config = dict(
    translate=0.12,
    norm='layernorm',
    head_dim=64,
    patch_size=[2, 2],
    widths=[64, 128, 256],
    optimizer='nadamw',
    warmup_steps=550,
)
Rows from block 6 of a small model that predicts nearness at each pixel, named by matrix and row number. Rows with one number belong to one neuron. Each number is 50 + 15 x the weight over its row's rms, rounded and kept within 0 to 99. All counts start at 0.
After each neuron's rows are labels from the 100 images, of 14976, where the neuron reaches its highest value: "strongest on" is what is common among them. Only what is clearly more common there than usual is listed. The data: small renderings of single solids in any pose. In brackets: how many of the 100, against the usual share in percent.
# fc1: MLP up (model.blocks.6.mlp.fc1.weight, 256x128), inputs 64-127
# fc2: MLP down (model.blocks.6.mlp.fc2.weight, 128x256, transposed), outputs 64-127

fc1.28:17 59 53 44 59 16 16 33 55 57 46 44 45 38 38 56 28 42 55 45 76 70 63 49 54 48 51 44 65 56 50 53 30 50 28 44 57 60 53 50 34 45 77 44 43 48 62 56 50 40 53 50 48 61 51 63 58 49 51 09 60 57 57 46
fc2.28:00 34 46 40 61 80 59 43 62 44 31 51 85 40 55 24 56 57 59 55 22 63 43 58 49 59 50 30 14 46 16 33 79 41 43 33 54 41 45 29 42 50 26 38 59 55 52 43 43 75 49 54 32 55 86 51 65 49 50 53 26 59 60 49
strongest on: teal (73 vs 8.2)

fc1.47:70 50 53 48 62 49 50 41 62 56 43 49 68 42 41 38 90 53 56 44 54 39 48 34 49 51 44 72 35 38 34 43 45 69 74 51 44 61 42 42 60 45 62 48 29 65 57 46 57 50 38 47 47 59 36 52 65 44 62 86 55 49 52 45
fc2.47:58 25 71 65 50 89 61 33 42 25 14 64 68 65 43 51 40 66 73 41 43 56 58 79 31 66 62 43 29 64 36 39 48 39 44 68 60 61 39 57 64 64 44 39 51 51 47 43 38 55 59 45 03 35 64 60 48 31 54 39 02 59 40 31
strongest on: red (76 vs 8.8)

fc1.236:99 46 39 57 37 53 99 52 52 55 58 50 37 55 44 57 29 45 53 60 40 30 45 46 60 57 49 07 51 58 45 61 76 63 69 52 40 51 60 42 62 47 44 51 43 52 48 47 61 53 42 48 44 56 48 38 44 59 61 99 43 52 30 55
fc2.236:86 63 65 65 72 64 61 50 47 53 19 51 67 49 49 78 52 73 72 77 68 63 73 66 71 50 54 35 44 79 42 30 19 41 45 70 51 72 52 45 54 62 47 42 47 77 61 54 44 16 55 55 24 51 52 60 59 65 59 73 22 55 56 75
strongest on: purple (87 vs 8)

fc1.55:52 47 63 42 34 53 66 09 53 58 59 49 35 30 61 46 56 66 53 48 30 68 59 64 80 46 54 47 40 68 45 49 91 38 10 46 55 56 98 53 34 53 50 58 77 40 74 63 49 60 59 48 48 51 37 59 48 37 20 53 53 59 81 21
fc2.55:68 34 41 43 51 43 48 42 41 42 97 54 64 43 57 26 58 44 51 39 53 44 40 33 42 55 50 48 25 47 37 49 51 41 25 36 53 39 20 35 35 37 52 49 89 51 48 31 28 49 53 50 46 51 69 51 35 40 22 48 47 75 79 34
strongest on: red (35 vs 8.8)

fc1.186:41 50 63 42 63 34 40 41 56 39 41 49 45 43 42 44 23 44 51 45 82 62 60 42 40 49 51 33 57 48 55 81 35 63 56 41 66 54 27 38 53 37 76 45 44 57 44 59 50 45 43 50 51 57 57 54 66 70 55 30 58 61 44 51
fc2.186:21 32 71 57 60 61 60 29 56 31 52 54 78 61 38 55 49 62 67 52 33 56 55 59 41 75 54 13 24 56 35 27 67 47 59 51 49 57 64 52 57 63 53 33 37 61 38 35 49 69 59 45 31 37 74 66 69 31 60 34 58 24 52 31
strongest on: teal (51 vs 8.2)

fc1.178:11 53 50 45 54 15 17 42 52 51 52 50 44 47 41 57 25 37 50 46 67 58 63 50 53 52 50 44 59 60 53 63 35 50 40 40 60 58 44 43 51 45 66 45 48 55 49 57 51 52 51 53 47 59 60 53 54 57 44 10 59 51 55 53
fc2.178:06 42 65 49 67 79 63 39 65 39 32 55 81 53 53 39 61 67 69 63 25 69 49 65 55 71 55 35 14 58 20 26 82 41 58 39 40 56 54 32 48 59 34 40 45 70 48 42 49 69 51 51 26 50 72 63 69 42 60 53 29 45 54 53
strongest on: teal (70 vs 8.2)

fc1.71:09 60 57 44 68 10 08 41 55 55 44 48 40 40 36 53 31 35 54 41 74 59 64 48 49 49 53 54 69 61 47 59 26 46 39 40 61 59 48 47 41 42 69 47 49 53 55 61 53 38 50 49 48 68 59 55 61 55 53 10 57 54 59 45
fc2.71:05 41 49 40 60 86 61 45 64 52 20 52 96 34 59 23 67 56 57 62 29 58 40 55 58 60 55 41 13 42 18 27 78 43 53 30 44 40 60 32 37 48 24 39 49 65 53 43 47 73 46 53 34 59 69 60 69 51 47 59 26 49 57 53
strongest on: teal (65 vs 8.2); green (27 vs 8.3)

fc1.224:81 43 49 46 42 75 99 52 52 56 55 49 55 46 62 43 10 44 51 48 64 53 44 57 52 64 53 05 49 37 63 87 76 49 60 50 45 38 61 52 53 49 43 51 60 44 52 42 54 65 40 50 55 47 56 44 42 78 44 76 48 59 44 48
fc2.224:76 46 73 79 63 49 63 42 43 33 51 58 49 73 41 78 34 71 72 56 43 53 78 57 49 48 59 07 52 74 47 34 27 35 40 79 57 71 38 65 72 77 38 42 61 66 46 58 42 33 57 52 29 37 51 62 67 42 65 45 38 43 55 53
strongest on: blue (68 vs 8.1)

fc1.229:56 60 69 51 34 44 66 04 52 53 39 51 31 41 55 47 55 60 53 55 33 76 53 65 77 37 47 50 44 68 46 56 78 51 09 63 47 50 84 59 34 45 56 59 74 50 81 70 51 65 56 48 47 61 46 70 43 36 13 49 52 66 82 21
fc2.229:57 27 32 35 31 54 47 50 63 52 80 44 74 44 55 34 40 44 34 32 66 31 41 59 31 52 47 44 34 45 38 45 48 53 27 48 32 34 16 49 54 37 53 55 83 30 42 30 38 62 48 60 54 48 67 52 07 46 35 48 53 69 78 35
strongest on: yellow (28 vs 8.2); blue (27 vs 8.1)

fc1.201:38 57 41 48 51 27 23 36 56 55 59 48 51 48 50 51 99 39 65 54 47 52 59 56 53 33 47 72 30 43 48 17 47 45 50 39 50 62 47 47 49 52 50 38 39 53 53 48 49 45 62 48 39 46 41 65 55 21 53 43 57 36 65 50
fc2.201:50 28 66 65 44 69 51 24 35 20 29 69 50 67 32 60 36 64 64 40 53 52 61 66 31 59 49 68 37 60 54 73 49 32 30 62 55 61 19 58 62 62 48 43 58 41 34 40 34 51 47 42 15 26 55 48 46 27 54 29 27 61 48 34
strongest on: yellow (70 vs 8.2); orange (29 vs 8.3)

fc1.206:49 69 41 53 61 51 48 53 58 46 33 47 65 53 32 53 59 46 61 50 38 48 47 44 50 44 31 51 35 51 38 43 51 75 92 51 58 62 08 47 58 41 77 34 10 78 24 44 52 48 35 44 42 55 33 61 77 33 70 66 46 40 19 46
fc2.206:52 30 50 43 63 73 45 28 08 29 42 65 57 42 52 53 56 54 54 61 54 64 44 47 57 65 45 58 20 48 68 54 32 49 75 39 87 49 88 45 39 52 67 10 23 71 41 33 21 32 51 46 39 46 57 54 74 36 45 51 53 29 46 42
strongest on: red (67 vs 8.8)

fc1.81:96 47 52 46 45 59 99 49 47 51 55 49 40 44 52 44 07 45 51 50 57 43 51 49 51 57 53 03 53 52 64 89 73 53 52 50 49 37 65 48 53 41 41 52 60 46 51 51 49 67 42 49 51 51 54 44 49 69 45 90 45 62 37 48
fc2.81:85 52 72 72 61 50 62 38 49 34 46 52 60 71 41 81 37 73 72 59 50 58 75 64 49 47 53 16 49 77 45 26 25 31 37 80 53 72 37 63 70 74 40 47 56 67 42 53 51 22 49 50 29 34 54 55 62 41 67 51 43 46 58 59
strongest on: purple (44 vs 8); blue (32 vs 8.1)

fc1.38:70 42 40 53 36 61 61 41 71 53 68 47 55 62 76 54 84 46 52 57 39 54 32 70 72 54 50 54 39 38 44 30 69 60 68 43 41 71 53 51 52 49 51 39 41 33 70 53 61 50 67 42 54 43 57 45 35 43 63 58 57 47 60 67
fc2.38:73 18 68 68 51 60 44 34 34 41 50 63 72 67 30 54 39 50 59 16 65 45 54 76 23 62 54 57 42 38 61 45 45 52 58 73 59 54 36 74 69 51 55 42 45 24 48 39 35 63 63 45 22 32 50 58 34 28 51 23 25 49 33 21
strongest on: red (73 vs 8.8); orange (25 vs 8.3)

fc1.16:48 60 62 53 44 67 67 00 61 52 47 50 35 30 49 49 56 58 61 54 29 84 54 56 80 65 43 33 44 61 41 42 98 63 31 47 59 68 66 52 44 51 62 47 43 55 70 63 64 50 43 55 52 67 41 77 61 30 33 55 65 43 76 27
fc2.16:60 31 40 39 46 47 48 56 43 61 62 53 99 43 62 35 61 54 49 65 65 42 40 53 58 36 69 35 36 61 44 57 50 51 43 36 62 35 35 45 39 46 67 43 88 56 72 37 28 55 66 65 33 67 77 61 42 59 24 69 35 73 81 40
strongest on: blue (40 vs 8.1); yellow (28 vs 8.2)

fc1.221:51 54 72 50 63 20 43 55 54 46 31 42 23 21 41 44 46 53 49 47 50 21 51 30 49 28 57 60 58 54 58 85 41 49 41 50 37 40 81 57 58 21 33 62 72 62 60 52 57 84 36 48 59 81 70 20 60 67 27 45 54 69 80 42
fc2.221:45 47 46 48 53 72 48 32 65 46 43 26 68 50 61 39 55 29 49 41 72 41 40 50 39 73 62 51 58 47 61 20 56 40 33 35 05 36 35 59 42 40 23 49 73 53 32 37 71 55 57 43 52 56 47 42 33 38 40 40 38 45 86 36
strongest on: blue (31 vs 8.1)

fc1.202:51 64 52 65 54 30 45 27 54 54 31 48 51 40 34 51 41 66 45 46 54 64 54 36 57 41 48 51 49 69 53 71 46 76 55 73 46 61 34 59 41 48 76 54 20 73 47 48 65 48 42 49 59 62 38 87 65 35 59 55 55 65 40 26
fc2.202:39 15 29 35 45 65 49 45 64 44 24 20 69 29 54 38 54 21 47 55 56 43 30 34 45 50 56 42 61 58 57 42 38 66 46 36 76 35 84 45 35 55 81 37 50 74 36 53 60 62 66 49 63 63 70 33 49 53 51 42 85 58 74 47
strongest on: orange (36 vs 8.3)

fc1.121:51 42 48 46 49 31 28 42 59 56 69 48 54 50 63 45 99 44 53 53 54 41 50 47 53 42 51 75 33 34 50 31 52 51 57 43 41 57 62 43 51 48 49 40 56 36 69 48 54 56 67 45 49 43 53 44 42 35 46 51 58 50 70 59
fc2.121:57 22 69 70 46 62 50 25 40 27 37 62 55 68 29 57 32 61 65 30 56 52 61 76 26 61 52 63 41 57 55 65 54 37 35 71 51 63 21 64 66 63 51 45 57 31 35 40 41 61 47 44 16 27 58 50 40 25 54 28 34 57 38 29
strongest on: orange (70 vs 8.3)

fc1.126:26 65 41 51 38 18 26 41 54 33 33 56 22 54 33 40 71 54 81 50 43 54 63 58 56 31 63 57 49 69 34 31 38 17 11 38 53 37 77 40 53 40 25 55 56 51 55 59 44 45 51 56 30 63 45 80 37 48 53 41 36 34 68 43
fc2.126:29 60 29 33 64 78 41 64 45 68 57 79 64 34 70 32 58 31 44 65 35 27 45 22 62 21 34 71 50 35 26 47 44 47 32 34 66 33 45 42 38 38 12 48 82 66 57 62 38 50 46 52 51 59 56 44 52 63 29 54 18 70 80 57
strongest on: green (66 vs 8.3)

fc1.226:75 55 65 41 49 53 99 37 50 53 50 50 25 29 54 36 18 46 49 44 60 46 44 34 54 36 52 22 55 48 62 94 73 53 38 51 64 33 69 51 39 28 42 55 69 54 49 53 46 81 35 47 58 61 43 59 56 66 50 86 49 68 34 39
fc2.226:82 50 68 61 54 42 44 36 45 35 44 52 69 57 41 71 41 66 68 53 55 54 69 56 39 37 56 18 47 66 47 22 15 23 24 69 54 63 29 60 60 64 38 55 57 68 35 46 55 20 49 46 35 37 70 51 61 36 62 39 60 38 73 45
strongest on: purple (41 vs 8)

fc1.213:57 46 40 34 47 24 48 31 49 35 34 42 31 70 40 43 52 61 43 72 51 78 49 31 38 41 51 50 60 64 41 37 14 72 63 55 58 66 38 40 42 42 76 33 40 51 32 71 43 27 66 44 46 41 42 33 61 67 76 49 51 42 04 63
fc2.213:37 52 48 58 43 49 47 67 38 50 57 57 55 37 39 80 42 57 48 67 46 19 69 68 50 46 52 50 59 87 49 54 55 53 41 74 56 58 67 76 63 60 62 47 55 46 50 51 54 35 63 81 34 44 50 42 23 62 37 41 71 49 76 60
strongest on: red (48 vs 8.8)

fc1.2:35 56 44 47 53 22 15 47 60 54 51 47 53 48 44 47 99 39 64 48 53 37 55 45 48 36 50 84 32 45 48 29 41 43 55 43 48 53 47 45 57 50 48 43 41 56 49 49 49 52 57 46 42 53 38 59 53 34 59 51 57 38 60 52
fc2.2:49 29 68 63 48 78 53 27 39 21 21 65 51 65 34 58 38 67 66 40 49 59 61 69 29 61 52 67 32 62 54 71 52 32 32 62 56 64 25 58 62 62 45 43 53 47 33 40 37 52 50 41 13 30 61 51 49 26 58 31 23 58 41 35
strongest on: yellow (63 vs 8.2); orange (35 vs 8.3)

fc1.152:50 66 38 58 51 67 53 32 64 49 39 53 59 48 54 56 64 44 63 50 36 68 49 62 74 42 39 44 33 58 39 34 56 55 63 39 71 69 23 52 41 48 64 40 12 74 41 46 56 39 57 49 47 53 23 91 66 29 81 54 58 42 47 36
fc2.152:56 14 46 41 53 70 48 43 00 27 62 83 69 44 45 40 44 40 51 49 52 47 43 42 48 50 39 43 33 39 59 59 28 48 43 44 99 35 57 42 45 44 61 18 45 63 50 43 13 42 48 46 23 44 62 45 47 39 39 40 34 54 56 39
strongest on: orange (39 vs 8.3); yellow (35 vs 8.2)

fc1.228:89 46 50 46 38 61 99 53 48 55 60 48 53 51 60 47 03 46 49 47 60 51 50 56 53 61 53 00 52 48 59 79 71 49 53 55 50 39 58 51 50 47 45 49 63 44 50 44 51 59 47 48 49 49 57 46 42 71 43 77 45 57 43 48
fc2.228:76 45 73 76 64 59 65 41 46 32 44 58 52 72 42 81 36 73 72 61 41 54 77 62 53 50 55 12 51 76 40 35 31 32 40 81 56 75 37 62 71 76 37 44 57 69 45 56 46 30 50 53 27 35 52 59 67 43 65 49 37 49 56 59
strongest on: blue (73 vs 8.1)

fc1.133:48 58 52 69 55 61 46 63 55 44 26 50 41 50 52 51 43 56 51 37 40 54 44 31 64 41 65 47 53 61 39 60 39 29 34 60 53 38 47 61 45 39 37 66 40 69 45 45 71 44 49 52 61 65 29 96 57 67 91 54 54 66 43 40
fc2.133:42 48 34 31 45 54 51 59 58 59 51 34 74 30 57 38 54 27 38 56 52 34 36 34 50 27 64 42 45 44 49 37 39 43 22 26 82 30 65 40 29 42 17 55 54 68 43 39 65 51 61 54 62 70 89 53 33 60 39 46 64 55 62 48
strongest on: green (32 vs 8.3); yellow (27 vs 8.2)

fc1.231:99 50 48 51 41 54 99 47 43 53 55 48 34 44 46 51 18 48 54 57 50 35 52 45 53 56 55 10 51 58 55 79 75 54 56 52 44 41 67 49 55 41 41 50 63 50 47 51 52 62 41 50 47 59 52 40 54 61 47 99 39 63 29 44
fc2.231:89 60 68 68 67 54 60 39 49 42 35 50 64 58 48 82 46 76 73 70 63 62 75 68 59 44 47 29 46 78 43 25 22 31 38 73 51 73 39 56 59 69 40 49 50 74 49 52 49 13 47 51 27 41 53 56 62 49 61 63 39 52 64 69
strongest on: purple (90 vs 8)

fc1.173:58 64 58 46 74 13 56 37 45 45 31 45 29 37 29 47 41 40 46 59 65 29 50 39 31 24 40 60 48 59 70 93 48 73 73 51 38 57 53 62 62 19 52 50 59 71 41 53 58 73 36 44 57 74 65 12 69 57 21 63 47 64 50 47
fc2.173:51 53 64 64 75 65 40 38 56 49 29 25 63 60 43 63 60 58 62 44 69 66 55 69 48 82 55 50 65 58 62 21 40 61 59 53 12 56 73 56 57 65 76 33 38 72 40 47 75 47 60 35 40 42 48 54 55 37 55 24 58 26 88 37
strongest on: purple (32 vs 8)

fc1.249:51 66 40 53 53 72 55 39 62 50 42 53 63 50 54 51 52 46 54 51 42 69 51 61 71 45 34 39 35 53 39 37 57 53 66 44 74 67 19 54 41 54 67 40 12 67 40 42 57 34 54 50 52 57 23 90 72 36 86 50 59 42 32 33
fc2.249:48 33 34 36 61 57 50 56 08 43 65 81 61 33 47 48 46 47 42 55 42 53 38 36 62 49 43 30 37 46 57 64 34 48 49 37 99 40 72 43 35 50 62 22 25 66 51 42 18 38 48 52 42 53 71 47 63 58 50 59 55 48 46 55
strongest on: orange (35 vs 8.3); yellow (26 vs 8.2)

fc1.84:59 37 64 37 54 40 33 67 43 27 47 55 27 68 54 49 55 50 50 64 38 36 46 63 29 47 57 54 64 61 35 29 28 43 60 47 50 41 44 30 62 54 42 43 66 37 46 75 29 45 59 49 47 46 74 10 52 68 36 37 43 35 50 75
fc2.84:46 68 29 25 41 59 45 58 50 48 91 56 53 26 55 61 38 34 25 71 39 22 47 29 58 49 30 61 37 47 49 74 71 50 61 47 05 42 50 55 34 31 26 42 42 61 55 51 68 39 40 56 52 44 32 50 38 63 13 60 44 37 68 56
strongest on: blue (43 vs 8.1); yellow (38 vs 8.2)

fc1.132:49 62 67 50 66 00 35 49 44 33 43 48 25 32 29 53 38 40 39 52 62 28 53 47 38 36 47 74 60 64 60 82 36 51 57 40 50 47 61 52 70 22 46 43 67 62 49 63 51 73 53 47 57 69 65 19 58 66 28 44 47 57 63 47
fc2.132:44 48 53 51 60 77 43 34 63 62 44 37 66 56 36 56 48 34 48 43 59 20 39 51 47 78 40 66 48 48 46 27 63 46 62 38 00 41 57 55 46 42 47 51 46 53 34 41 94 54 48 46 62 45 20 43 51 31 42 24 67 37 67 38
strongest on: blue (61 vs 8.1)

fc1.180:56 65 41 40 67 64 57 43 70 55 55 57 84 51 63 53 47 42 45 44 56 66 46 75 60 52 17 40 36 29 42 41 63 67 90 43 57 68 11 49 57 61 67 31 22 53 45 37 55 51 59 53 55 45 48 58 62 44 59 49 62 44 50 40
fc2.180:51 23 48 63 62 54 49 65 12 66 85 76 33 54 39 44 42 37 39 35 33 72 48 68 53 49 51 30 77 29 60 54 53 67 60 49 87 60 65 77 45 44 83 40 25 36 53 65 22 52 50 48 51 50 32 55 58 55 44 39 59 36 65 48
strongest on: red (50 vs 8.8)

fc1.166:48 45 37 46 50 56 39 99 50 41 56 53 49 67 64 53 54 43 56 77 40 34 53 61 37 58 69 57 46 56 45 33 46 06 51 34 40 29 67 48 64 57 02 50 55 28 39 54 49 41 47 52 49 65 77 21 34 77 74 44 36 43 43 69
fc2.166:50 60 54 48 42 76 49 49 32 35 86 55 19 43 62 65 53 59 50 55 32 19 48 44 46 54 46 70 61 56 52 69 56 17 53 56 38 47 33 62 57 55 00 68 58 46 52 49 49 64 44 56 62 50 42 47 38 45 73 48 33 27 23 55
strongest on: yellow (38 vs 8.2); orange (31 vs 8.3); blue (25 vs 8.1)

fc1.96:24 53 48 47 47 21 26 38 56 56 57 49 52 47 49 51 17 40 52 51 68 67 60 64 56 54 51 32 57 53 47 58 40 44 26 46 56 55 52 47 40 49 66 45 52 42 57 53 51 49 54 50 48 53 57 57 50 55 47 15 56 54 56 49
fc2.96:12 37 63 55 67 76 61 39 52 39 42 57 70 51 56 42 55 74 65 60 18 71 53 63 50 62 55 24 19 59 24 32 82 37 45 42 52 57 36 40 45 64 25 39 60 65 49 43 35 70 55 50 26 50 80 64 66 44 58 51 26 56 57 48
strongest on: teal (87 vs 8.2)

fc1.253:99 48 44 51 41 60 99 49 44 54 57 47 43 53 51 54 09 46 50 54 49 41 49 51 57 59 52 00 50 59 57 70 75 57 62 55 46 43 60 47 53 46 42 50 57 52 50 48 57 58 45 47 45 56 48 44 45 63 51 96 42 58 34 51
fc2.253:90 55 70 70 68 58 64 41 49 39 32 53 64 64 42 81 43 77 74 70 58 62 74 67 59 50 50 21 42 77 42 29 23 34 40 79 55 72 42 58 65 73 42 43 53 72 51 52 45 19 52 53 25 38 52 58 63 50 63 63 34 53 54 66
strongest on: purple (85 vs 8)

fc1.14:99 54 45 44 42 54 99 46 50 56 61 50 42 44 47 49 17 43 52 59 49 36 51 50 54 56 54 00 54 56 53 75 81 59 61 51 42 47 63 49 53 43 46 47 62 47 53 46 54 64 42 50 44 60 57 32 53 62 40 99 39 60 35 50
fc2.14:85 54 69 72 72 60 62 39 44 42 37 55 61 57 48 82 42 73 72 72 58 60 78 65 60 48 52 27 47 76 41 26 23 33 37 78 49 78 38 57 62 69 43 44 57 74 48 52 46 19 47 52 25 37 48 60 65 48 57 57 35 53 73 69
strongest on: purple (83 vs 8)

fc1.87:58 47 54 39 42 46 46 54 57 39 47 50 53 54 54 35 65 59 45 59 38 33 59 58 46 48 50 59 43 59 42 58 73 43 58 38 38 40 71 34 72 54 33 56 72 37 55 67 43 76 41 45 44 50 79 06 36 58 11 50 41 62 76 50
fc2.87:54 67 36 40 51 63 37 35 37 27 99 49 47 46 40 43 35 39 47 38 54 49 49 53 52 91 40 57 38 48 54 40 61 54 56 31 00 44 51 50 44 47 37 37 69 49 36 25 51 53 35 20 49 47 39 28 42 47 36 50 38 35 77 50
strongest on: blue (53 vs 8.1)

fc1.60:87 49 40 50 45 76 99 48 59 64 56 50 64 48 57 53 26 45 55 49 47 49 42 55 63 71 45 00 43 41 51 71 90 73 85 52 41 55 52 55 64 48 46 44 47 53 48 38 59 71 35 50 52 54 55 30 51 63 42 94 43 56 38 48
fc2.60:88 52 64 72 72 51 68 44 34 38 39 61 58 61 45 76 51 75 73 71 58 68 72 64 64 52 52 18 49 74 53 32 19 45 49 74 60 75 51 56 63 75 51 32 54 73 50 57 37 25 56 53 20 46 44 65 69 51 57 61 24 49 62 67
strongest on: purple (70 vs 8)

fc1.11:52 63 39 51 56 64 52 33 54 48 38 50 70 52 49 56 45 45 51 55 51 73 53 60 67 52 34 42 40 56 42 45 46 62 74 38 70 69 12 55 44 60 74 38 09 69 36 47 57 24 50 50 49 56 27 84 73 38 84 46 61 45 36 29
fc2.11:36 23 41 42 67 60 48 64 20 64 61 68 55 35 41 51 47 45 39 62 42 50 45 40 73 45 45 32 37 48 52 61 41 55 55 42 99 48 75 44 31 51 80 29 26 69 56 42 29 52 50 45 50 54 66 57 74 69 44 57 63 42 61 58
strongest on: orange (34 vs 8.3)

fc1.154:32 65 38 51 55 33 14 59 56 42 46 48 51 51 42 51 99 37 67 55 46 48 62 55 47 35 55 73 40 52 43 18 36 27 45 35 56 50 36 49 54 51 41 46 30 60 40 46 47 39 56 48 40 55 35 79 59 32 76 41 53 31 51 47
fc2.154:36 31 65 60 50 79 50 27 34 18 24 73 49 61 37 62 42 64 65 48 46 49 60 56 38 55 44 71 29 61 56 79 48 24 29 55 66 55 28 52 56 65 28 36 61 55 35 38 32 45 43 41 16 32 59 45 50 27 56 32 17 59 43 39
strongest on: yellow (90 vs 8.2)

fc1.197:43 42 46 49 37 44 44 49 62 45 56 50 55 53 65 38 17 46 53 59 68 63 54 71 54 59 59 26 52 45 49 70 48 34 24 46 48 42 64 48 49 54 48 56 64 33 54 51 50 56 50 48 52 47 67 47 36 75 40 30 56 58 59 55
fc2.197:26 36 69 63 58 66 57 35 43 28 73 61 47 63 52 52 49 72 66 60 19 56 56 58 48 61 61 17 31 61 36 31 73 36 42 58 56 59 27 56 56 67 15 41 74 61 47 44 33 69 60 50 28 46 71 64 56 38 58 42 20 53 54 39
strongest on: teal (51 vs 8.2); blue (37 vs 8.1)

fc1.68:50 52 72 52 36 28 51 09 59 39 54 45 37 37 43 36 61 73 49 49 41 59 58 48 61 35 48 55 42 72 41 56 79 69 30 59 49 64 79 38 50 47 71 59 68 55 67 73 51 63 47 47 47 62 49 37 59 28 00 50 54 61 74 23
fc2.68:46 33 31 33 54 60 54 46 41 40 77 44 75 33 57 30 42 43 47 54 63 51 32 41 52 84 37 53 29 56 48 42 52 59 46 33 22 37 41 43 42 40 72 24 77 57 45 36 39 57 46 55 44 60 47 48 42 51 24 56 47 68 88 46
strongest on: yellow (42 vs 8.2); blue (32 vs 8.1)

fc1.113:54 35 57 30 25 93 43 69 54 33 21 53 16 37 61 40 70 56 49 55 18 49 30 48 52 47 59 45 71 51 20 55 47 43 44 44 50 35 56 30 68 47 51 62 62 41 47 67 34 49 46 48 53 50 50 30 39 98 72 51 51 35 51 76
fc2.113:51 55 25 35 65 50 34 63 33 58 67 61 61 42 44 51 27 30 34 44 57 28 50 38 42 38 28 52 47 63 52 45 57 59 50 32 46 53 70 64 44 36 19 38 51 51 53 38 59 34 55 71 51 55 69 50 34 61 22 36 33 37 57 46
strongest on: yellow (42 vs 8.2); orange (28 vs 8.3)

fc1.106:50 46 59 45 41 69 70 12 62 54 49 48 57 42 65 32 35 60 51 57 68 70 52 67 65 55 55 35 39 48 54 77 70 43 16 50 40 46 85 56 41 48 58 62 72 31 76 51 54 67 46 49 56 55 56 49 36 63 26 42 58 70 70 39
fc2.106:46 20 60 59 53 48 50 38 39 32 90 58 55 68 46 40 45 53 52 38 35 45 55 60 33 51 58 20 45 50 37 33 58 44 36 62 57 46 20 65 66 54 38 49 88 35 48 42 29 66 68 53 33 41 67 62 37 31 44 34 37 65 72 20
strongest on: teal (39 vs 8.2); red (29 vs 8.8)

fc1.73:43 65 61 53 50 30 46 02 56 51 33 47 47 37 34 42 46 70 47 47 49 74 54 42 71 42 43 53 46 72 44 56 63 79 39 69 59 74 44 48 33 48 89 51 37 68 60 57 52 44 50 51 54 61 29 84 72 25 42 52 59 68 46 18
fc2.73:38 19 28 28 41 64 44 46 46 53 52 40 87 37 43 34 48 31 45 52 57 46 32 46 47 54 43 43 44 46 47 45 43 63 43 35 67 35 62 51 37 43 87 35 54 62 44 32 44 58 43 55 52 52 77 38 47 51 27 52 82 62 88 44
strongest on: orange (33 vs 8.3); blue (27 vs 8.1)

fc1.254:57 47 61 46 67 26 45 67 56 29 37 48 31 57 45 45 48 46 47 61 66 28 58 36 15 31 50 55 55 57 56 78 33 64 86 52 41 44 35 53 66 38 49 58 53 65 36 67 47 61 49 44 54 64 77 06 67 67 42 51 50 61 44 56
fc2.254:40 76 36 49 73 66 44 50 49 35 63 31 58 26 49 54 38 46 57 60 59 33 65 59 63 69 38 49 34 39 66 39 41 67 69 55 11 47 99 55 50 62 55 06 35 80 43 37 62 41 41 40 40 51 41 49 55 51 33 39 57 10 87 49
strongest on: green (48 vs 8.3); purple (34 vs 8)

fc1.12:99 51 48 45 47 57 99 50 45 57 53 50 44 45 47 47 09 44 51 55 58 44 55 48 51 56 54 02 53 49 62 85 75 54 59 51 46 38 58 48 56 42 40 51 60 52 48 47 52 66 39 46 49 58 57 41 51 66 42 93 43 61 36 45
fc2.12:83 51 73 73 66 55 60 37 47 38 38 54 59 64 42 82 40 74 75 65 56 60 76 65 54 46 53 21 48 74 44 29 23 31 37 79 54 74 37 59 65 74 43 45 55 72 46 54 49 20 49 49 25 37 49 58 67 44 64 52 40 50 65 63
strongest on: purple (70 vs 8)

fc1.85:71 50 71 48 64 24 80 53 42 45 32 47 15 31 34 51 29 45 39 46 66 23 37 32 42 25 52 44 61 57 69 99 50 66 50 47 49 42 56 52 55 18 55 64 67 65 46 55 48 79 38 48 60 69 46 35 62 74 46 67 57 64 29 61
fc2.85:59 62 73 68 48 53 52 36 71 41 35 29 79 75 37 77 39 56 68 43 71 55 74 67 34 55 50 40 53 67 50 25 32 33 36 72 34 66 54 64 76 65 48 64 38 61 38 50 77 19 48 44 44 31 53 39 39 35 66 34 72 32 61 46
strongest on: teal (40 vs 8.2)